A small image super-resolution model, trained from scratch.
Model: arch unet, norm batchnorm, activation silu, widths [64, 128, 256].
Training: normuon at rate 0.024, 19700 steps.
Data: 145000 training examples, 8.7 epochs.
Rows from block 7 of a small image super-resolution model, named by matrix and row number. Rows with one number belong to one channel. Each number is 500 + 50 x the weight over its row's rms, rounded and kept within 0 to 999. All counts start at 0. Numbers have three digits each.
After each channel's rows are labels from the 100 images, of 14976, where the channel reaches its highest value: "strongest on" is what is common among them. Only what is clearly more common there than usual is listed. The data: patchworks of several textures. In brackets: how many of the 100, against the usual share in percent.
# convs0: first 3x3 conv (model.mid.1.convs.0.weight, 256x256x3x3, each kernel summed), inputs 64-127
# convs1: second 3x3 conv (model.mid.1.convs.1.weight, 256x256x3x3, transposed, each kernel summed), outputs 64-127

convs0.134:461548480534547571527524463481467504485514434558493431524518474550494562518496501532562539436536495444508503468543514542524463598593470545485449568469475525464487518513479480408409486433472495
convs1.134:555435455572515491423508453488449482549433427515468542496560508490433518617562486497501523524520473496522450525498513467455555486413508473552467483475487548497555490452567544449435507462430461
strongest on: honeycomb (35 vs 11)

convs0.249:529491415516499435474440572513542578462541466539478531537492514586558553409557526509475455460526619382523459437504522559502472555319520568467534552471395497582529467513521531535411541446510521
convs1.249:565466430506452505565527498561587467554445438385501375507539580439489567584453415442438480495468559519431507480533427357469468553520547399482480629469524593478554452520490487532483519498532485
strongest on: triangles (38 vs 10.8)

convs0.71:503452483523517534528485442559525423507558519524489362538488560423486518534509517516503546424555498458516472499460483497482436569469507603490555596443467497482422453542536459462516450465430470
convs1.71:577522418564529483489602535510542478506488415558524545533555521501453539529475437525507550502574502423539504435507469473450515597486497386508480525572443505460615527482425555514414532480518484
strongest on: honeycomb (60 vs 11); centre pattern: honeycomb (41 vs 3.1); triangles (28 vs 10.8)

convs0.253:480473540526441549516560542481518513524487461485463538586450456495500432438541506462483411537545463442432497447427457514498507487531381538458511526423474484544352513473477477457556504465508500
convs1.253:523410482584425463447621504510572442555475498440461473527499547512508409578630479585569463509459402474502576591533523505531505510441518437496416435558566434459560580415449471467378491592397508
strongest on: triangles (46 vs 10.8); centre pattern: triangles (33 vs 3.2); honeycomb (32 vs 11)

convs0.100:509542503453550504473501511542540522453556567578489452459524492430482540562465448597526527560439423403553614445505494565538553500531477546462481458485519494503439431548537448396440443567373501
convs1.100:442481560549511487503476573464519474487425471448573543493401485415479432537471589464562579437537477501515468529411478502532523474462510522555457457533502466554510499503495399559471481487500494
strongest on: looped (34 vs 11); dotted (27 vs 10.8)

convs0.147:444627505429512575456486518522536482541615469588589381425541465510481509456537468507570499551584584421572394474463578569428501435482550448602458522481521443499408474515504430431545534403475514
convs1.147:450552501493440510480515470493470480411542543493587566494484528436510552463468634517466544530466512638477557524434494480460584527494488589487571509528539496520467480504520451604476506591477536
strongest on: rays (50 vs 10.8); centre pattern: rays (32 vs 3.1)

convs0.237:460479514454605491461464569410424561420468556440517485499487505479577514444617498470513520492526354574479519403500523424456493415441430590502480498532480479548619538523450520473510446421518460
convs1.237:484509487498401505394484428507516436475468575520503391484440539434478449486554514426508534538564500539439466552456515533476563455517517523508444544470502510493582579427590429463604464552437567
strongest on: diamond (48 vs 11); centre pattern: diamond (36 vs 3.1)

convs0.229:474747485392505499455527383502541548470473472436429443557534595478478454569503503463508487493426530482543435357496359558532492496512564533505415582481504495433530409427486488504483431426500455
convs1.229:476544535499446571457518475460557572389456498560575474412475512511549509567554568528493529569507497614427448560457467440517496539517507510561605520502549504520583500519522426558478526526524441
strongest on: dotted (33 vs 10.8); looped (27 vs 11)

convs0.240:513498558611440470445554426551457668630553509475569448508491509590442513587546536445518553480502308513494484405487552675481502484472544483438495518491534522505519516520476594458483520544407536
convs1.240:439460505489518504565376594529437443419510422506448460526501503492603473525524438497480424436501470485506492548491476507518474438541553539589560521448435530581500553499547539529497523555495501
strongest on: dotted (46 vs 10.8); centre pattern: dotted (34 vs 3.1)

convs0.169:544422514501548488455439507475588422472544541477487473546528479569579438540501439491518483484515444458501497433491362457484472450461537571497616513486408487422441426488413470490405435539505507
convs1.169:454525541537514564544529528466441452550454534537525453561480505481531488496498524496543424544573546604447548478477574557515611530505500524417380538441596544578450559431572418539499481512495536
strongest on: plaid (33 vs 10.6)

convs0.178:502563536546480506474587542521512426485528523557449531567492562477527470528531418459602484539594519487532469509417470562499481480510583421376518565446478487548514456511483516402478541545529408
convs1.178:491507541518518616498371463488465566459514432518519428484485563546581459462494596580568459585497522530488433526509508616504601490531509490539458550556437548499513457449504496510513541535477542
strongest on: honeycomb (35 vs 11); triangles (29 vs 10.8)

convs0.89:473590509505480528500594469636450525412561520503540477463538512522521516579502473500473528606593420539484444490492612608498496382501446434453410571521557487527464505487461465491413540515564464
convs1.89:450484488503501461475509545515559580480519569475486555588422450494642561489466483424516597477578550482479546494464476521503532471446521545515570531366461466544502538557547591539406422506500561
strongest on: honeycomb (35 vs 11); dotted (34 vs 10.8)

convs0.196:507425550469488451490607532627564505444603513420497363525431540498493474495515493461466486509527502465422510527439496541462457530478426527461422573531533474498492452497473556465508453478413490
convs1.196:594464527413521544499532548444553488587493465543434533474525461469511474455535475584527556486486495520562414476523421520550603549526524546495458474520479539566512488398532539429378488461566537
strongest on: honeycomb (43 vs 11); looped (43 vs 11); centre pattern: looped (27 vs 3.2)

convs0.48:548504433461506529513579476510539467454448551430530512463545507416514511429529563507478544496545483561473463410504547502489561575458546420598472514458495453665497479567475565518438534539518451
convs1.48:435519520552566422446507482474501421477615492557527492516474468418486462477466510485534481512463542439501673466516500485518499425508509423497528499499497591447429526417565546468424454417553480
strongest on: triangles (34 vs 10.8); centre pattern: triangles (26 vs 3.2)

convs0.140:516551567459469470471473563561455531565432568434448489569531497539510566483500371530522444552574562519454531478484542540460578415451394504520435531433492494501477451497532452463519563379511520
convs1.140:464421397470467492434584393550537393515448604465540441529425389418441511470535505438498497461498483458510464514432570438576445546501497505475484381548559471521520529558558479595497429521451466
strongest on: rays (34 vs 10.8); dotted (33 vs 10.8); studded (29 vs 11.2)

convs0.57:501507467512488438455552495474501515516501475448565422497534487500418447524547534535475511510511363539395526558484525552429562517471538501406459496491452486545531564459458527353363475403512489
convs1.57:470469474493498489547475452541453467524525485529465477523527568431496485467461488519451491615431545435490458516592460563495466419489481416556509509514349563396477594498517495485478548544490473
strongest on: zigzag (39 vs 10.8); wavy (32 vs 10.7); centre pattern: zigzag (31 vs 3.1)

convs0.161:539464479508548459462443544416470572487561492402445498483506483531581546513526483500502537535505356530526551526574504406443517497452479511547503513454587464481519427507481526503530489505567574
convs1.161:531498519456499517488528560569453530584472532534534430530474529449511494516445457446513453518564630498458417530429521542537566534500512537474408510518464559509528582475612481593529458566453526
strongest on: diamond (29 vs 11)

convs0.149:562525496579560481483598374501572406568548434442428516469524509451512489546434519515408517470531472469391504530533507413475548473479448494513530465425547518453575530486488415394418438481456499
convs1.149:432577502475473478529500577504535571481472503514566399485523520461527478370501550539517463586642484582480500574449545551519511467471537438515433481564470540479489436514446494570578518519627428
strongest on: honeycomb (33 vs 11)

convs0.70:481526451480459548512335454517511494520508436461514509547475492552487461453472476541492531392550472515497472536542530508460458473446481485495430520452515471454552463568511512451530489391453533
convs1.70:572494428523471541473563483452418438541446448576464502505625492465437437473572490472448547530551530563493550548546476512520554502474506526458573533483490556524556442466509587460485459492469536
strongest on: zigzag (46 vs 10.8); wavy (38 vs 10.7); centre pattern: zigzag (33 vs 3.1); centre pattern: wavy (28 vs 3.2)

convs0.2:440617429471449699491500505583522479458546500599436359510533456486495529492503528470617580546473576425521454473416478553459520492493546453494479515423453454565460535433406420434583498503428509
convs1.2:475513531471436470474529489478520571389535505589499514434503458495477498544502579569502524402526550577493542491462374503493565515520528560477526543537576602529553493465492534469413540533545559
strongest on: looped (40 vs 11); honeycomb (32 vs 11); centre pattern: looped (27 vs 3.2)

convs0.239:553512565544484488482572428570572469467508507497567474463527526513511509542485493579515440541443495387410563494595475476484429457540472646380490552463497484440485414460498512456507410445447455
convs1.239:518397453471400490495473596386537475544465547450448545585456439457533479490541533493414481506493521500529469557422458550489593514459520465574479494431517435481496522495490579506508527553560487
strongest on: dotted (45 vs 10.8); studded (33 vs 11.2); centre pattern: dotted (28 vs 3.1)

convs0.191:492558460498473570487508472583592431416466531583560408520501503450426555545464481546588487569457513432562426502511459625410498485475508511533486507482431501483484436496440436537579492582459548
convs1.191:525504526480469449390572499463417501427583509560472542456491486471481476470567547597468528399515493508493541532484443520416593523545554605424626464531516541518524432463541493438399557445479528
strongest on: grid (37 vs 11.2); honeycomb (36 vs 11); looped (35 vs 11); centre pattern: looped (26 vs 3.2)

convs0.128:547518449548388482475474514533475511339499487517552535482523577495564541466447475498447441484477525453489594527565496558540488515410505484459493474428467442518513442492433500470472524562497494
convs1.128:558475508451546576537508574517546484607481480516432409483631452487449559466455477512515502455488484432598500466524388495569476488592566385587498547466536517494474488601489433513470523471512390
strongest on: plaid (55 vs 10.6); centre pattern: plaid (29 vs 3.2)

convs0.78:453580540514491550501434510494463592444518530620482471505526475485450621368489499508576533468615556450557641570476523570480506495528530486454414496563459476500516506478633521473425477484439457
convs1.78:470498547562495510578495461505493531545471449470592525493538554496626501568515597397563520454414435502439489552534455477497518440505511589489540616481588474590488548516506448541545485468600522
strongest on: looped (36 vs 11); triangles (28 vs 10.8)

convs0.74:455547540565466575490506466555521451488504461557453384530545433479482561441568517473578520595498586513517569537435480630468529478542453469519475478474443543492489565441465493424533544418461469
convs1.74:558501535518493516546399520460412579442494506531484574477613459591508417540465545560518556433554508456462508473498478562476513453500597611545514506472546515500503549496638506427488586486600488
strongest on: looped (39 vs 11); honeycomb (35 vs 11)

convs0.172:526505464492477508518451483520553583577454421570418501485536585480472520527510478522600463473443602505482616449605515488467506537402520555576536505515495446467492516509502531567556561407511422
convs1.172:477556607487500445617448590471533568558511443548561415429489507516490460450497589400536633492509540570492529468597475611467538491449507435406500557475491568509439559517528499498499451436487582
strongest on: patches: two (51 vs 24.9); triangles (36 vs 10.8); centre pattern: triangles (29 vs 3.2); looped (28 vs 11)

convs0.197:436423491494646521489502426470449482529537581587452518583526409544573407463426500494418549467501432495490521342437521558394395435448535623490470578504557511474526508510478513456500499457487483
convs1.197:508505516490518495400465492517488486585369453494491462513547441463463559465530462467509512508547537435537376570465458492566478509480513499536501509556460495527534533493536495557510511583463402
strongest on: rays (44 vs 10.8); triangles (38 vs 10.8); centre pattern: rays (29 vs 3.1); centre pattern: triangles (25 vs 3.2)

convs0.26:601561483460618501479573488513496598510500486424530455480427481532608501552505472435572541503435504614436471429579500465540512449464424429496464512482547530526512453561460510572570493450486477
convs1.26:491537508405476485428509460472485551485453506526527501440549531509487491449638499557484528462441634465568474537429485416494565453555499504460528504446417540538395516434450500490570440517520429
strongest on: rays (35 vs 10.8); dotted (31 vs 10.8)

convs0.33:515449486482474510539458456469581463449509558535678465542496515440483433441514457500519459557504464454486518527592495467417488410520439519531459482536459494437537479488595540499530492523467485
convs1.33:497459564488500439488554541465557477537438462520488542568528503471497495512462474514471589434540587535504545470504576439521559510443522506460534526494516485584526460498461474436575434433519496
strongest on: wavy (56 vs 10.7); centre pattern: wavy (43 vs 3.2); rings (32 vs 10.8)

convs0.170:478493498517490546423553385591587423442490487479531420528473533494482505493544503473560510649464492430415585503516524499473386468494437453436431486425457537440542552455462429524530538426475507
convs1.170:576531523457507496471451566493466455489556525527461511464495432504512484498483465587503447508487511442539421442525468565503578558560562513591460452456461473543522546573606572456422547568618487
strongest on: grid (42 vs 11.2)

convs0.214:542495482438506439441634459502489473553500519423479593492446513486413523473587508493529528506555387494538537452482577538527431478500460545543541532472518438576433554551521540490461519565514500
convs1.214:451549500533552533481480450522432409459526474466577476454541514512566466551430460521522430567544531502522483550463551434552561562466464530490451428563470457456533417475459585444509566473513521
strongest on: patches: two (50 vs 24.9)

convs0.43:549427500560554475490514497466565595432508495496614449521515553490475457461481484540519580519473430444479505536481415485534501486568461524541475495513443577426432453662559520528480515528355494
convs1.43:504423490423495394504557420546526492494497551540536569573508518563606599546515463471545550458504491460412447486470506460487415523529451474475465412514506455456537415468539556518535447431435532
strongest on: rings (38 vs 10.8)

convs0.112:500537517488533478447491497461505531583518533486494474514489450506427479448590491518602457437538468496517459524473517545434455454521525482566470588529523456475563436535486486466557525324624532
convs1.112:490458465556408464511512500462574411437542500490461495512446425469465515558507587505396604449435435563500534560465427502489534480518463551483441411470539538513552515622489412467460453717534464
strongest on: zigzag (33 vs 10.8)

convs0.86:481470511516516481585390445500540524448428499462509457480440508493495424484438492437577490473446494433470387499461525482439455410554418463546388444507492507417471543534528465487486493558491541
convs1.86:534515527528514432472588658503531480502450499555480610498536494412469516471486481477447501554542544450585567493517542425579505552511538553499560496493494461513566482516546465555546557460453510
strongest on: wavy (40 vs 10.7); centre pattern: wavy (29 vs 3.2); rings (28 vs 10.8)

convs0.204:435573522457492451524428586537383534466539496478517510443526428489505538548433429527481528601555465423523534536514478541509463461443472488473465549593513495557551489466440507491489507477525531
convs1.204:398389528465513489509472567492510444487527506493449535436580428520651507468536458435542499408533623581509518397502384572489531459532538458449510561457550506559462507509586519539518412518396590
strongest on: zigzag (27 vs 10.8)

convs0.24:492509526540552556517486580572496504540492516447502506412381515581552354432533457529492422481528495508426517424428441456501424563587441546496427484498527535524518459475459426587634482538424479
convs1.24:540486593539403445485547604415530406518454462467424586547498453410487467530541497493477444562486429509581507517549421469568496498437521412503503365581488478535465476444568551481392461493486460
strongest on: looped (27 vs 11)

convs0.242:441512569517384374500477551492391484507437528449520448462489487481551530545515512491561505621557504521469410490497434586456544479404594488460491577461456496623580444525451440535526481458494469
convs1.242:494502494464554524560414505542488433428583502516550462427559535564501544411514599479524441432436525493506500428510524533518447505496539467622490456553493527433451495536492540574470519527582521
strongest on: zigzag (38 vs 10.8); wavy (36 vs 10.7); centre pattern: zigzag (26 vs 3.1)

convs0.12:518429519496442532511630439651584336567587468467485465600512518548423381460499526486524520544460477486540460486415520582499511402478562453440583586459523497529538528487533482411519499489480472
convs1.12:505504521573514524551509561452496494452440515525460515543543485550556482531481507545500524523603536502449469549534441507517538608439510502496409462479469551463543401401497501435514475436537560
strongest on: honeycomb (51 vs 11); centre pattern: honeycomb (31 vs 3.1)

convs0.91:553529509457525549507465438522374507433525495547525417539475502511464560546472452488548490414583454402545554494513586522562494517526522525553509492443430493502399491492564416432426471523405517
convs1.91:517381458583489554517596525521512418485492445470541542510577515553444495528590506599467514563502501549507492478581437492486441518515398522526506516478517514438539486510436496569549534451504464
strongest on: triangles (55 vs 10.8); centre pattern: triangles (40 vs 3.2); honeycomb (30 vs 11)

convs0.44:460589501481449535480492429596495420433569527570474427564479441499548501544526508500603545513580607449523529457520564564509524486490401473423443550425469537481530527504477483495559505471436470
convs1.44:484459514461531517413587465444529577486533496566482540447557484472494463469498522533470522429461559577528473480541417498558501514553499565453552546549517545613551470412480593451415487456475564
strongest on: looped (41 vs 11); honeycomb (31 vs 11); grid (29 vs 11.2)

convs0.131:426515511526457444562431522542539570586548483475578514506475498485479507485503510503534488497503440555492489413483498512425533550443519544444530483429483541470473485521545586606504497469473504
convs1.131:497479498547503445464501503475586501442515477549459509549473458496391429539509440433467507597471476454475613554535488458445422540522529491580461501558465491429628549576459500531575504501421474
strongest on: rays (41 vs 10.8); centre pattern: rays (25 vs 3.1)

convs0.51:511530436547461668561512442528487490509451483512480444452550465436489422441497496529614528446548520496556496517508419587421444445466534428585428475536443465584495455541448385508604507516437569
convs1.51:509534498470507448474518515471465547477517442544543532541539460498514487549553483484469533536607536549467621539335488445481449545512439511387500484463546525435537402541515505481466483546556510
strongest on: looped (30 vs 11)

convs0.245:522527410527490594503442454528489515575689523445487477492522494506477485462408429518497510521480495459545470504584440424456542511411524462503474454513522408453504433598529518459467496431533452
convs1.245:491589594435521574522516466490446519532397485527525476504494479522536512566469523411537531520589545556566417528423505462498473546434501561552438588507495450564478603571623473492519491428425523
strongest on: rays (66 vs 10.8); centre pattern: rays (45 vs 3.1)

convs0.133:505540494539567568493545436549534484530460513447479503409497467493566429569454499532540455531420541462485460506442535522429464433492475503450486478465410423463460517501484411382545505455361477
convs1.133:479518525493407513451444589526489488518449447426616482503446546432390449587531505445480489587524488549430521561355455598453526524408554465491457484489549510510558538484542504469498549520507469
strongest on: grid (31 vs 11.2)

convs0.248:603436438498492462534485609487514506468423509458580436514397464510569455504454526514472466440519494457508546491580408524476526473465429525485517608435435528441505602580557541400518510461485478
convs1.248:447450545462580517568368462544507532607501501498428405548501557582497484488455539608563526435528543495502496527479422459536524489598433524491482434515475535562490456479524495452539392498454464
strongest on: rings (32 vs 10.8); wavy (28 vs 10.7)

convs0.105:489492557474537459475431507539451559539508543458543500529519475526469520461621502432557470556541520512466526489506491557467530390443476557330498542378478541533507475499580473376498486456462440
convs1.105:462471464467408533525419422511409426465571502480489488454552606579454512410550509540534424545415527506512503484610547603511470422513409454553558498553464502458556551471475559491501499506472489
strongest on: wavy (43 vs 10.7); zigzag (37 vs 10.8); rings (28 vs 10.8); centre pattern: zigzag (25 vs 3.1)

convs0.75:468475539447494443533369538489585399522613459366553572579512472508534465449569472504528506448515413542496482471469504499472509553519586467543517436526495502513549494423531502595522524510527548
convs1.75:498503480452531533502592501528522620605548591493495407429477513539496573522519487591496438540441523559531612505506498505522529538585454449559485602514607499565444515489533479550572529482550502
strongest on: striped (34 vs 10.8); rings (32 vs 10.8); zigzag (29 vs 10.8)

convs0.205:428528553492515518435503465546542427584531504443523464562516485543487565482515476482541529504546580515536446392440637552431548539416559440413512446435525504550519498503469484291522494467468463
convs1.205:495499506540422589514406527547423539399544509450489497447544553497612474493502565524592429523465484614493443426527498583477467448522451523592481574523497476464459528449578625560487538570565581
strongest on: wavy (27 vs 10.7)

convs0.160:518515500661552496505378464486453501517464468389492403467491487562503442571494470516554436443500513579553518476539443514516496493455390531528367485510543505412504495490501497443471561485401596
convs1.160:516465494410445569512544467569405292465506500554459591469554547513394397537557429596485468574497565545459512563461458527506515530498472489474520448482480517464526492533456531501569469432528441
strongest on: wavy (45 vs 10.7); triangles (35 vs 10.8); centre pattern: wavy (31 vs 3.2)

convs0.117:526492396508489453492499494472555393562522487414573468614468675382536478397492450576391501450505507456525488410520447481474462518469470515565462576522440455519486500458487502506532511524424452
convs1.117:527535530448500538555472521467518434534453459553553506565536472591479455466488545560505523494536498529523551528477543450446512391446459469582508606524498522449460466512488486487574458416528455
strongest on: honeycomb (33 vs 11); wavy (29 vs 10.7)

convs0.10:463492514493536384492459473513457586562505499427527446578541464499602546470530534461568499634543397578519558481475533486536516529509509433534505576561504417477575448459522461522617562522601488
convs1.10:492505517438413494496550479515574491501440606541463398478417455516519516509427479493500477465524579490493460536514508564509566511500518479513389478413468547468519535503508383523528427533436542
strongest on: zigzag (27 vs 10.8)

convs0.195:519489510527429498503498520426644400605502518412511469479448551479564481445557472527479532406538577501515439560553565545427445489477514442503490499542469520514559506420489482572520500502480462
convs1.195:538465446472426456479589611561533542507476508470485500462540533583514453539519458546440492548460492473530516511550593511449531425502488458582511509466488482462517442598515477417539444451399456
strongest on: wavy (43 vs 10.7); zigzag (43 vs 10.8); centre pattern: zigzag (29 vs 3.1); centre pattern: wavy (26 vs 3.2)

convs0.104:564562530478503481502472572517496467444542574423498515511511433441404487540428471494498478554512346428539494516388451501561548536506531451610475490553524551516465506531558422502440460600532574
convs1.104:406503515520551528527469465479486558602550523487612486429476506584609539502502483525476479473531535500499481424628521581599568487598504526464541531529425510581576479487449477576585490445442557
strongest on: zigzag (29 vs 10.8)

convs0.40:601515465497586533544440462523399497495522439518430448542538465520524516524475486466508429549440453627485488406522495643444506478581441476536385542429399483486468516404550557573637568509437418
convs1.40:447478561481447559409489461543482553546554540601463544432430510457498471507504538496509541502436462496513604483481465480465522449525437545486523462511515520501565519587457491508493548543536500
strongest on: looped (38 vs 11); dotted (30 vs 10.8); rays (28 vs 10.8); centre pattern: looped (26 vs 3.2)

convs0.235:556367501596518486450532477495502384494526502403589603456447448448438530476561510512553462499418416570560427471466553462438447526481505504459523438473507474505586584478448561487446517463422484
convs1.235:457582542564427525473525485548511492518446522559502450539512538470552418485472559470507415572482467481467402543489550534433504409482549562520457414509506489544487460569514465445573523577471508
strongest on: checkered (46 vs 10.9); diamond (27 vs 11)

convs0.144:504470445540453638519575507538593511458500407595487447452518593469467485409441513498533529534603549413551496473457456531487507438440517442528480504453405463515556562515485505447517492520437493
convs1.144:460567512567452341548493504476589552496468504495472504474525448476432568520513545462462585524641522487433471535477504523500479492424584538518508515468540592445578497473525538469444467432477489
strongest on: grid (42 vs 11.2); honeycomb (38 vs 11); centre pattern: grid (25 vs 3)

convs0.225:513475480495359425480549485520608488579496483446492530515483540456508524494516612482584452454371439468502503404553541455529504412496434462468579613508497465526527511427579466534546536588599497
convs1.225:512473429614522477527611531481648471530523516563435439488427490501512376490481437505488498520535502479441504553594539469504513512469544480530464501541474675423492440587417516479615444562494471
strongest on: zigzag (28 vs 10.8); wavy (27 vs 10.7)

convs0.211:479567535539459480504538457536601421556476461495526492456507536463492535534516447562554479484542556526488462417500571512555463481462502504537550465461529413531461492542408410488488557525398577
convs1.211:507545474508551470547560471527508574567536525491524483417536493504524448416524487548480457458514545571608557522472526533538465469521525529448523484565569554448602535514484504439446484515452499
strongest on: grid (30 vs 11.2); looped (28 vs 11)

convs0.230:464441567488418557577485510466386389495517472565564487500481516485523561461490471502509546360468549489617415421495553443453505513471603440563454433501418511454555502613527490550531421481523520
convs1.230:500498515632570522464446556440560546498490520499465542515475476448456564476533523457464551533552450439545654456481501526596468496526539527448588481615499535517488469481498495542498509416529495
strongest on: rays (40 vs 10.8); centre pattern: rays (29 vs 3.1)

convs0.132:597599573521529450560542430570541571517443485542448499431415458537462581580468462503582493558486564613488564468492575527563434486524396567463524470470494509412497444563539522537482537535466424
convs1.132:499399513525456477493453545498500437509495505493469498391497507329542392457588538556421509511521457487487456490530466540552539507457570437545502431555476512503486411528505505455501519479500486
strongest on: rays (43 vs 10.8); centre pattern: rays (37 vs 3.1)

convs0.209:518504484585457547478513481449615448627511505470453523521475431444525500543544529551550510421592570527495531493514490511459478447514501437410480565526500491483489480488519491496557482481499442
convs1.209:502521464557426480536627499475558515548414504533553490529607521583475481572526442516514419520441548496514535519492598532541459513458541452590560505534446516451537490471496583427539551520459475
strongest on: zigzag (34 vs 10.8); wavy (30 vs 10.7); centre pattern: zigzag (26 vs 3.1)

convs0.8:522576563464456599512465557430564591398573507483459464505503428523389538551473530524507612502527466466525541484485405389582539592462515451661493416491520522558513545627528467503474496574501528
convs1.8:456543538553522493587513513523443545597550493569570566505525543535631497510534554464490482547524537519472485424523538575565528543567515572420510478542449444552541477510460517513563517438509569
strongest on: dotted (28 vs 10.8)

convs0.28:498412531446489437458555538486554346509525483459524518528504457536524410444589488478641492506489407506520506560424544487464493424498552444490565552524504477506577440506458504493496487517564530
convs1.28:488522469542356565530498569530498446470439601495464466563476404515492521421453575474491436533504582487441539507477482560502578439402499524487358459397480530474508568517517417408566471536473495
strongest on: diamond (76 vs 11); centre pattern: diamond (53 vs 3.1)

convs0.168:467518425534470498529460497513474554585575476402570428509486478588513464509645504445641476381469460510485505529402494490401478460508487580442532528427453481594549535547513537485564458343491542
convs1.168:554512490530386571548501479559499530500503546500430416571508451530472509522506524554406495621539519493514547515579476493510498505490423498490510448432486573468567538613460508476545459577428491
strongest on: wavy (29 vs 10.7); triangles (27 vs 10.8)

convs0.49:532481457509519523509503459412479581403493511475517515465478445556490539524585437590573465469460369453523563532539528486475467508474411542447570466507567456580587531456536534543455473435477488
convs1.49:421508571544440458502433521518526463521507538522521515492488500469538504423501473401514442511537512564497488540495545592447492450442526482519443521479486492560485611544527414518537454569394480
strongest on: dotted (30 vs 10.8)

convs0.65:483565449537499506457455458509440650522542445562459495486487503500489454526427536527555496495459614493516595441471561533507477553455555527588411514434509401485513478528439474565585572592497414
convs1.65:462562589364487521521511448533555528618441497578558394431535527504516526441534523401554594583546458529500448464553456552543501444481503460460472587598515549467490597460574475628486480398457480
strongest on: patches: two (51 vs 24.9); rings (33 vs 10.8); spiral (33 vs 10.9)

convs0.244:546460442510501490492421472613523541519506502475565469555513553494462436499546441518569483542469504490536475566426449477494545517480557481556542524540443430475456462408436567557430518535487485
convs1.244:467502664458601538533503455510510595575528499473516521464516533531590547475548595515558546500477371550532538522553537565574536484560545519509479511523466496525458483469484449484507507409474575
strongest on: rings (67 vs 10.8); centre pattern: rings (40 vs 2.9)

convs0.13:503483583590537530456510398590539462436516502521609399474457554528484465462473448551533471482430434485509545492498588545434474538488488455537424420550489473474539482534472556520537519495459477
convs1.13:536500538531493412547604555429501462545483443496509629571532447500497510509557524519507573523517546582532510623440514515474532461435571528477456471504531446527469440521539527376523446476589564
strongest on: rings (29 vs 10.8)

convs0.189:470483467612487475523458539433605524627533496489494488569456511516487501500532519493487516520461470534478566487528523461479478434557446487527450528480486451495587464571495426485523561455562502
convs1.189:550428463443382449529567496536559430517474492595483479554546473519537480544496506530417489476421497454491456477554455539436548430527530514531514507434423505480519468527523555434444468475399450
strongest on: zigzag (60 vs 10.8); centre pattern: zigzag (39 vs 3.1)

convs0.88:480463501495527561450488405563474527630498495463482496441480474452534511473493503579502463510664586369435504414565572443430480515462489560460505526520535474496412519416362503578530519608540485
convs1.88:482587458431507536404587434501486475443494510489481418484554501445559523509500500496543503550510442455566510428489556499540393588481453461492417503587404533504505462388573537578456483392549516
strongest on: rays (53 vs 10.8); patches: two (52 vs 24.9); centre pattern: rays (43 vs 3.1); rings (36 vs 10.8)

convs0.114:562338473539474459507537437561509566552431469386507563506507499478571457511394404546502452476413503545477439506535441444540521493553440515502613583473532527544467488492496490520464512493415441
convs1.114:442564465517403534531453584499624576459463549473499391471554562485458456468470589525570544584504499513491484486513462495456507433485505442477478516511495561469416546483390504518525523478549625
strongest on: honeycomb (41 vs 11); rings (28 vs 10.8)

convs0.0:551544485558487474473536492498493408546562500389489524514525521471554492593493509487530515598520371504537458478435436501510527537438515477589473443521465449475440436573427472532466547616529502
convs1.0:521628515387549519500541498478496658528535570519535492537438518553554543433507465523481463522544558520561527488500567547521473583545509555460434434523508535610529477510496498559464533418563602
strongest on: rings (41 vs 10.8); centre pattern: rings (28 vs 2.9); wavy (27 vs 10.7)

convs0.55:470642547550477506548410458501577527477472413465519502522446486544532501490479477462559438560411482443467462435529521500446492468402505446563456535521439456591538594434430481540460491582422477
convs1.55:543519405534569406509578521484542508514488521555558581567519520481540453540526477536522451593467501527528552540543501456510516479450498434444588545547552467489542462536527489426454492413565461
strongest on: wavy (47 vs 10.7); centre pattern: wavy (35 vs 3.2)